{
  "dataset": "rendered landscapes of hills, water and sky",
  "train_examples": 72500,
  "activation": "relu",
  "depths": [3, 6, 3],
  "kernel_size": 3,
  "widths": [80, 112, 176],
  "init": "trunc_normal_002",
  "lr": 0.002,
  "beta1": 0.9,
  "beta2": 0.999,
  "eps": 1e-10,
  "batch_size": 256,
  "decay_fraction": 0.3,
  "warmup_steps": 4000
}
Rows from block 3 of a small multi-label image tagger, named by matrix and row number. Each number is 128 + 32 x the weight over its row's rms, rounded and kept within 0 to 255. All counts start at 0. Numbers have three digits each.
After each channel's rows are labels from the 100 images, of 14848, where the channel reaches its highest value: "responds to" is what is common among them. Only what is clearly more common there than usual is listed. The data: rendered landscapes of hills, water and sky. In brackets: how many of the 100.
# conv: 3x3 conv, stride 2 (model.blocks.3.conv.weight, 112x80x3x3, each kernel summed), inputs 0-79

conv.70:130089125103098077106130164137136080135163115113121134024093126140154128160146092056115136147115135137111133124141138102113141129093092171114120107080169056102113164110120118121095100102099138127095155122110099105122135081098054114068028106
responds to: sun or moon in view (73); night (68)

conv.28:174058119093135120142191182089128123128080145211151169104138097136163104205188135146133125135134162140136118094127133143124158137093156141102153109080110128085106136124156085120094132153104131110194126087105105147057150142108128105066068122
responds to: night (53); sun or moon in view (52); land: snowy peaks (39)

conv.83:135114122143152167129139101082160141153162090167151172114130090127106153155135114113117122138155082137116164080123127116179147130122215117160128078126128091162111141162141091116149132135120161055096105115136101015135165031186124125149129121
responds to: red mesas (67); noon (52)

conv.40:079137135149160155096102127107101086146153126052099053081155127133172122076120077128105093102145106183087114154084154121140089131058144114134118145115128119042134112110144123137140131124097143128158136137124136162136086138079077094138030111
responds to: noon (54)

conv.11:116059079070075163058094156111107118174130123123058159117099135059090135144109086149141119111128114121125158116140090128133154130069138108124172179161109119134103129104076139114116113119170102151113151132128118167141163133132135186110027086
responds to: night (87); sun or moon in view (86)

conv.80:135129156104082141042106148140109103109136164121155101126118135131122136127101129103107114148089116136091138139067084131056112113002099122154135131087100081085103104109150148123124119119113132078096138146128141124139158109082088120090026137
responds to: purple alien crags (71)

conv.42:111120094112106133076134059105130076124151154095100000131141139111140101039116157140125111116121113118088145146098115155100134122087117102090142173133132119132129090148122129119135105127107105089128110118123147088170143126132109065149086132
responds to: water (71); sun or moon in view (27)

conv.49:109122095121128166115177086145106192103133100155180164127128065155152158110121145083087165156096141179140059116158165085143197087095177155137115195105123101049143118189149120130140096115122117159120100146134133070134140091135122100147118108
responds to: snowy peaks (55)

conv.9:149102131066108096138045045123120153130134120097084061132063141084123087048106100137118140096147172147142108119078163141166114124144106149150113068132074094125146166124123101121138138128142098174089148103150114177114091147147134074153146118
responds to: water (82); desert dunes (42)

conv.90:125171121179122105151112159153099112044150124129129155143157156168098127142155099133154150176127142076139123181067131065123073134121108145146072180186154173152143137119114099138149059196102150075121132082127105104164109163153133183120133138
responds to: purple alien crags (74); sunset (64)

conv.86:128128108103098043195041126074168137124139120164125162089153084131142108134130092079110130119123109115121151158138085138081127122096068102139106147115105184135109144134104172112098127110155119080135112091156144188138120074131064162133058155
responds to: sun or moon in view (74); night (68); land: snowy peaks (35)

conv.73:132155135124174097164152085149152117136117087139100084149164102127065123143128097104167065103111101137198108147170095154094131142144034087102124128096150138148089171077087121097127134051068095151130118103121113116151108086075134099095120150
responds to: snowy peaks (89); noon (56)

conv.8:104071124070123129107122120117138157128092109128073118095059110165151147114031170107160089166133146170184091135168113119145104135118105141151150150069187125120131067130136093100103126094140111099106127152073102105058069131159127137124167125
responds to: water (77)

conv.88:126096187132154063112100145155107154075134109092110158066147100067177162113146146088112045135130085123130109135070164165117179099139136131125154119081138128142112162093138130174120144120165118193086089150117091105165137098167063118110160129
responds to: water (81); terraced slopes (46)

conv.44:155147093173075102056173134118154057061108126122133141125167122152103083122102137150127147081165095109048110182101096128147079140113077171126125120137123124104149139101137145124088124073107059151132171147147131134103125158106138062101087092
responds to: sunset (69); purple alien crags (65)

conv.71:083118128160086089131100141150112091090167090124063106095168096134176101148103056025069138100116098139128115181097111134097098137076118107095099123134126130101146170153096141098086120115141117140085102129123101200156146106102099127107085155
responds to: purple alien crags (70); noon (68)